config.toml
model = "encoder-decoder image transcriber"
dataset = "numbers of one to four digits printed on busy colour backdrops"
train_examples = 73750
image_size = 48
crop_scale_min = 1
horizontal_flip = false
translate = 0.12
color_jitter = 0.2
tokenizer = "char"
vocab_size = 14
encoder_arch = "coatnet"
encoder_norm = "layernorm_no_bias"
encoder_norm_position = "post"
encoder_activation = "gelu"
encoder_mlp_ratio = 4
encoder_head_dim = 64
encoder_fused_qkv = false
encoder_qk_norm = false
encoder_parallel_block = false
encoder_inner_norm = false
encoder_drop_path = 0.15
encoder_kv_group_size = 2
encoder_patch_size = [2, 2]
encoder_depths = [2, 2, 6, 2]
encoder_widths = [64, 128, 256, 512]
fusion = "prefix"
decoder_width = 192
decoder_layers = 10
decoder_norm = "layernorm"
decoder_norm_position = "pre"
decoder_activation = "swiglu"
decoder_mlp_ratio = 2
decoder_head_dim = 64
decoder_fused_qkv = false
decoder_bias = "qkv"
decoder_qk_norm = false
decoder_parallel_block = false
decoder_inner_norm = false
decoder_positions = "rope"
decoder_prefix_bidirectional = true
decoder_connector = "linear"
decoder_tie_embeddings = true
init = "kaiming_normal"
residual_init = "none"
optimizer = "soap"
beta2 = 0.95
lr = 0.00088
beta1 = 0.95
shampoo_beta = 0.95
eps = 1e-08
precondition_frequency = 10
max_precond_dim = 1536
one_sided = false
adamw_lr_other_params = 0.0013
grad_clip = 1.0
steps = 4700
batch_size = 64
epochs = 4.1
lr_schedule = "step"
warmup_steps = 230
weight_decay = 0.4
adamw_weight_decay_other_params = 0.05
Rows from block 3 of the text decoder, named by matrix and row number. Each number is 500 + 40 x the weight over the matrix's rms, rounded and kept within 0 to 999. All counts start at 0. Numbers have three digits each.
# proj: attention output (decoder.blocks.3.attn.proj.weight, 192x192), inputs 96-191
proj.97:536439482466471463486486461444495464442479502509533516465485505456499457521515503431505517437513507571548504535391510455438457440525543472476508489396468575489519465579448460493448521421447479501519459509548480465454533515496477548503483512498484426513522507463510523532453512525477527552
proj.98:494507459515449515470442538475470492495502501448563470488426511461485529506440541510448510437555480508456528583481455554549508513519426433523478474529538530437494506444506482494526479552475486524442581553500543462490512580437445475506524456522523535539457553533499473489491477508444489555
proj.99:451501482492501483520504472541449460528455511542447533533477545518497502468482530455407536481557460453484440500535488487491478491484511494471515573468527522529584491519582471492484515527481484529453424520448510506496532490479506476462534484509533583473595555434535482507451539426506558545
proj.100:527465414547495526509551547485498476531515476524436439430563462411443535507427448468514529454479445480536507468499438502506516529428368547495526520478534427456521494494449553531579477454484525487518485509522456445480536582401582495536471538526531477519570507461546468580525534513479557478
proj.101:551432502453463530474474533529434465510499478510503516500436489580552443512460498564505470479484467492521563490442561476502511554487529525551541485553493513491577500437504537494475447550547511471493549450552502515638545523487418459529463574466515504542504512578447482500553456526502562495
proj.102:448438473500475476460529522531548552471468469547547515600480495525477419500442451446516546454484443551517535462511470502495487478494484496462440507469479465499494545506532479459484509475505541463554511516544507487563545511436521461448522552525464425461490568454414504520533560477494528482
proj.103:474438508410514542517476569411537507484492560491473527429479516513460480510543482408551484539460492390514468419516501468475537565477542496476472448470532452491478476507497478529515436514518477520526473491533534478440486459581479532468442468463520457466485487492564460429549462539498508471
proj.104:559521486482533496485475487504525522444531506552476510459521419417443493460492502501429527494464515519532526522431463504550485504488489488499515518506496557516461484496535524570509449474451521472546469451570497552458538540454484480584494489445499451504491471499519470426584471546527492529
proj.105:556485486482540513535449517405468458463561510572530507447527517448518470500487503432515546479461486465460537492532494544459526455481547524469551456531510511435595527524568432540460522448512502532545453432552539443571493493491510449549468476496536550460519518571503505486482428492528527425
proj.106:491434474540503565539473545587517473544482516442447429484503537543472510521509497558531430450516534561408479485464443537477548474467421485487485544512480528488475568412522472563480501486528507526447504409581495598428426473534493509581518517485457422511428495510587535496485559523522536420
proj.107:453521531493541522477487507521543415499545523476429497505452513464475515504480497446433512511470455529475445499515453492552537432492450521536525475539490480499451441530461404537471496470495491448519533515616484528525521441508540534430476466548580560497490545483486511503467398445541494472
proj.108:480537455473499502571422466378454523518505545518552470532482510496586478500471483463501542493551523596469499534484451577500506462463502398558499541464531498517423502532428493571515478446437476489480476479501559594466409507500571530517521504581500491570456500473425443587528477436509543476
proj.109:519526471477488494488509566528464447456550480485460523555483506544524508524496460435481511524509527501460492568498434475575506506531474459448476560492440510558465470485443508490571491530550495491486527568522468431531471506555506527506568541539488497450522431536504518440484508447487500451
proj.110:527536514466517425486440431559528501427498477472562517523497496499526444534452521437525479501506424490485486553513549515547523606490509462466439409441461450464453462473505503491582490469529483552510442598520503521523466533544520526471531546549534445493545480495524488492472517481523506480
proj.111:447459440502479479439601542477552415522505510488479539583428510527544552516492536528492453531551521470493543456549501390462485518539508475524514447457511580547451519527508458566471540527476591431594549404561538518510522504561471507528427483405535442468512410529516562584490513544491485489
proj.112:516492519498520564496539499510521475491575457513508446480499514491527560481523543575541553517506467441513490489469433535481474480527487507571455481467541495486536540588507447556537525416485503492531463522563466509525525535504442520467495570486482598478559514490499507607525584494500533421
proj.113:415522473471592537502509428503551549552538531427481568559459472502554485481438493525467495443509467465469460564500417534398531513537486480492493475498509469552562516488457499492536519554559410451459486496458541516537465418533501445482427502500495548524548395511469478546496511456503439418
proj.114:501477503516457515442500535476517507544529454501559530498407453480514558513459470494489502510478530434499533589485524504433393479516488440479468442476472451583513536467521506522406478475469469514514476490450522482518511510511545428460549553436486590442464460494490521479539553578470486465
proj.115:409533540517535489510505430455517482559528580427553494539475519533523588427506466482482500478514459513458562488540484469478536516549523522528478501559533490505457548553521429456518518463494519501564442600474447481502522540502459503547445516519540467492498463519518477448506492519502503474
proj.116:455579556436455539554533450472488506508482409431431537507490517487547507494557473526434528492468530503459484473540513419494493512506573527512446533514499524476573454450508523505426428505432516508466528468463384497462533491470488450539574519499436502476546575542563562516573550532474567468
proj.117:469482475601556481501418521529496458550477574462521544496547562412525513467543570496496434545503440510499462568484523500615499479532432525523472504511483469465526468503504406523458456487472462496513486405519535486541447483471440549452577474507545559474467511445428521531406479447446512503
proj.118:527546535598514471587466539541485525498497444463536527548496549458508504516373458537601470551550516501538442405467512551501450577490541517481497464497524504513517551479494550452532519460483480440536495472552536462466487507515486523567406500478410460485436483480494502535525548466517448452
proj.119:455457508497509497491472480527477495542484473574536444474550530482468517504509499532450533541512519502472519506486481546590476576477483431503494472538494566518506499425451525469525555492543498397474435432496458479384567562487467435430521498483523437563490458532518476515499537506407483561
proj.120:494618452577486407505540537454488488540529499523485518489525531458493515439517505497456541461521491526452534509494542491546507524408458541513500509551432501522459474483469591439535460459480535497531535461501556483461475424556553511527461508538513596581427444532566491583501508495508537461
proj.121:502425560476473481562463499488529543528476483489514452520522505521474503522511523488513497492426442457484533504515410465486466541514478449557515537456515520502478513466529558526492522490462514447528529476525496488450541464437491507490507531499467526518498522460473495510504500526463501447
proj.122:557466407482553473529453516487479488534470427500508463503440542509482465576584419577462579476536567576502483466510517509460483481483545504519506463510472501536560574534582506526431485592445473538464487462445565473549495490543509505508542497468482554520472478504494437550486453426497467465
proj.123:492485499510428411487458558537555498470549501511503481553497563492541521518483514423486521592495461474379555517522590480528461577473503578444514450487457503512503612465516509431494443491477455489497510380520505444581473527537450521597495486509463488531519487528438547465524534462561577566
proj.124:437492456513485516385564585435519492480585458453547466506495510476471435509542551484549514521458497488513422464495500556410458512492508495531439432468460514507462537478597485562544599490486540385476502503533496529433518464554470495503435472477506474489475474488505484427536464535546412514
proj.125:521468456509453436507481504496507511462542561515474435474508611434547520490514493552547514529560503475467483475524525483579495491559424512480467502454454534448518516552505460496542558517467543529519461454476536497544536464530491538446496506471537496510531524480521425532463458515534492460
proj.126:503499534443489498468514450490435505478514566524452423480520505505572499468483595481566472493601465405435460494477457560490507478475483515538435453513450466486639533396534475504523577526530443487531495528459506556554508469542510527440582459460518480484549447497491450531511541511481395444
proj.127:468510511497480489534469496381538553532493547523501535516424458489526554501515517464457522514553518489425562467528580599507502548526478502487539523489484459541521516516485445454535492448531549489497470519521544547449475446482488516504522476543456429456487492526421504442548453585587493466
proj.128:491519526380495505502439436438544463519503452478499518542487549504577527499559510529478494456471517493503497412478514503447513547496502528483492489497432490556489494524526521473430534544452448493467445502447485517524493508484483500501495584501488535484473527522532497511517480528544498475
proj.129:503494511531480500481492562448427477548528438479407481475497517554478505481522445504579446431510432458450465492506476479484541460507550538511441464492467497579505511503564558447507558542422581505504546523593499532539455431510465539499519485472510503527603521497507504487510498487523463567
proj.130:515492499538504510493453521441483485550436472550485520552529461553493506545514569528484578520505480468482535435492557508469430468528566568437530450526441497472608486550478532494536451461546506438513551495530445491464502535536534501478427465461464528469448489497449541536538561459483437480
proj.131:506449527440443511460545492489538422519539528502467552467490474499517461492481500515496519542499489535501588481543472486480484560483445526445524583433426517424500455498478561533546433519424477405422541536509535478517515501473563473523549556450431540480559541535469451485499504534472541528
proj.132:496422512554462540504515517442492495479425514564475530459538497438519447560454483498518532501449447469499516492485519509470499458550560550588523525486478534534513492555524536533508530472551451545516476474470465556495463505549495529495456519479491552474401518505535526520520494518558507449
proj.133:463542440495550533551427490443510469524537528548540521538468536556525462504575489436482437512480469465543458557550516542448456462486482490526530469474474506479554475501528478456491604432506409493492510491527491596534494462451536484470522516518508478501537470484492523513587546503485552514
proj.134:513569507486555476499520520542464531470485543599559432484499459489479567521436466481506470475529501522516408449495446455517477553541497463488539478476450468511412456498467502503545554455515480481508506545451504522455466505523504546402493553457430517483492520407491453496485533446540498457
proj.135:569466526570489568474386442453530519442469437538537482464509507519504449515459554483490462528587449514498482453529562518451511441548531497501537443434441473422490512501488444508448482585496479570502481531506556537520408530506517472487555453524481493529516461517491467537476482468490522400
proj.136:536538509502507550493434480483513509494492408470515478467502461467522490446549509504463595538453552490471527595456510483532468473530515444533494576528417486494444507477538536511517535436500600505454584557542515509462489481474432464448565457490442514505494511506481538468488501582421501481
proj.137:466488518485507511491519490407488467491530484488533573435428528499518488500486511422508475534457459495514449545444603446484510513494556582569545502420586486530484477524569540567468482505517490595505467482476483516594520518472497499449462546385476500494467507468539591501432443563433476550
proj.138:509464433502381484546520514469563503474424494509491479571566533513488513483527499503502535427557486530488458515570464531501582463574447432543492524532502532463501464480421444536537479469560438517457417507476452426450462519518532454551490466539465520561492529524487395451478521527525561479
proj.139:499507475533523502493468509491494511463516488511509517483505496514525505482459488501467502530541523577490511511446552478420420419496417512516535449500484537526543455555518473494517456523477575480486525520397470479508521489469493449522580437409464518492555566492467518412498521507516512537
proj.140:520524514522464497502495540486454480502457518568493456493538514434512474525505540495548522545499502519495507576508428493497557565498498471515546490454511515503496533590506499508460523469469463496475520523560384567558523569410542544501583487539572586582540486437542443539480473483437502501
proj.141:418500525452392509465542455466462454500595519541527490533488520539435462446506528548551574457494477502501536552550476525515492476433578512428548502493468507459529510604592414527506493453504522537467503468535468518497457444506446565490486584482476498531495492512501505451482481461532564546
proj.142:519463442456506456544431517474476506538464469467548520490529530498640443494458544500471546587476446468479481509517526523484524551489484477409473431543470456464509424465460486482403566538522502499582557544483467560483437559550532536493468455540563475498550542399559466521511484460553448496
proj.143:488448504416474517485522459534512480460534512491497513475481469523525499450479507481470572505475477482530525544509524598536510507535541460524459478549481487581448501460496452517529487493525484526479507562505530542474498498493499529475474444506490489469484500475486531436479510519538437533
proj.144:531452483506406486532512456550514504529455560466531489505537524525550456465450486508511511495490519565514468457507552399451495489538539531487515583516493513433435430529488537599458487490547516488459559489514520428407579462476571503474486532476529434485457547492483522457474467509471511486
proj.145:471509536443523488475499513463482470543503449504562550527508471567498493399501505496504533509513545559507445539447533521536496459492521543489477513494456581512549471526484483529499498489480448550481507522484468443517535514525456442539536480500468490441459527545514456417478547405451569476
proj.146:507523393519491515527488576527452473546430527502535480452465544537429430428516528566480474487417487458490478522548513511503530483502436528520500406524476512465474538518571500529521512524480546536471586518565531501458495509486443447498514417482474525551580466527469468528535480582513497438
proj.147:425511485520484503536497474498528563489537448550494573450529545555473439493575518499512558498508507511488489594477540490530529492473528558564518473489506553537495516531516501519531496568471551537450487434518524466419461509478462515552529532459472557534469459500502455520481515457496528537
proj.148:484463507481531459527508498473495590445488487514519549490541523485591493493461492415490497458506532505531375468499541494543559517503537468436508478472479467501558534490459526526555519474580449589517485501442539510517446531550450476474548460486538480424448452555502532491532475544483560492
proj.149:507463483456533520490443471486500514558503589495485551455537503483524472479442494476542548470514493545543561557497517467565528549527478509427583546537495563565531503484538502523477557577459534465418536536557585472498490520415504461512490561494451531498561557540524472558426590506553476608
proj.150:539489486527437497521517515521489546507511450457553452565518463486504450508516485500485546465500528490508429470498513513479514493499568597583504504516461439467529446484505518526409498508476475571528528414514494492468452386585511510573542543512491509475483495561487563444493582553530552476
proj.151:420462518476582557495499509474533490383520531561531523482531532501535559454457483466569474527517562577505570470476520505497476516463518551434546553530465569460481556456548613540517583511567511460465498393483497433519541496509517454528508566473432540479526500568498488478490447532454488517
proj.152:507458507493564502585422512460441515490507454590480437464464564508506542516552498488545506510552556553355491509552508504470488407497508509528493491481482505500548558476558500549475474466489546485472502442498500489450427446544473541522566487502447456531416458476472489550556506460436499430
proj.153:479570455472517499482411458507442531490452535587471473590500565531484510539548546541487517446542486436527447434522436404519491595479450495518522470504543487461428508416530527452468529465511491536503469483489482540501441489476461561434491501479560509486457494420532444493531469572514523461
proj.154:516524445469503405448524541486445485560466515487493484520524511498513498528506530554524508471525482478500484488533538508533523457492523467439505525533523484563499480528439517450471502498509534449415481503478557454451496541526462549493542491521462478478494463522492552493592499486434544495
proj.155:508488526446471506517491464548488511484517462501517449601449430513559546501467526477532485469560418498478562532574477482539475624505509491501475519530488472453505491447476478509497535519486459483474527485527477446548457471447534462544532492539450581541516566497481476545524471477530609537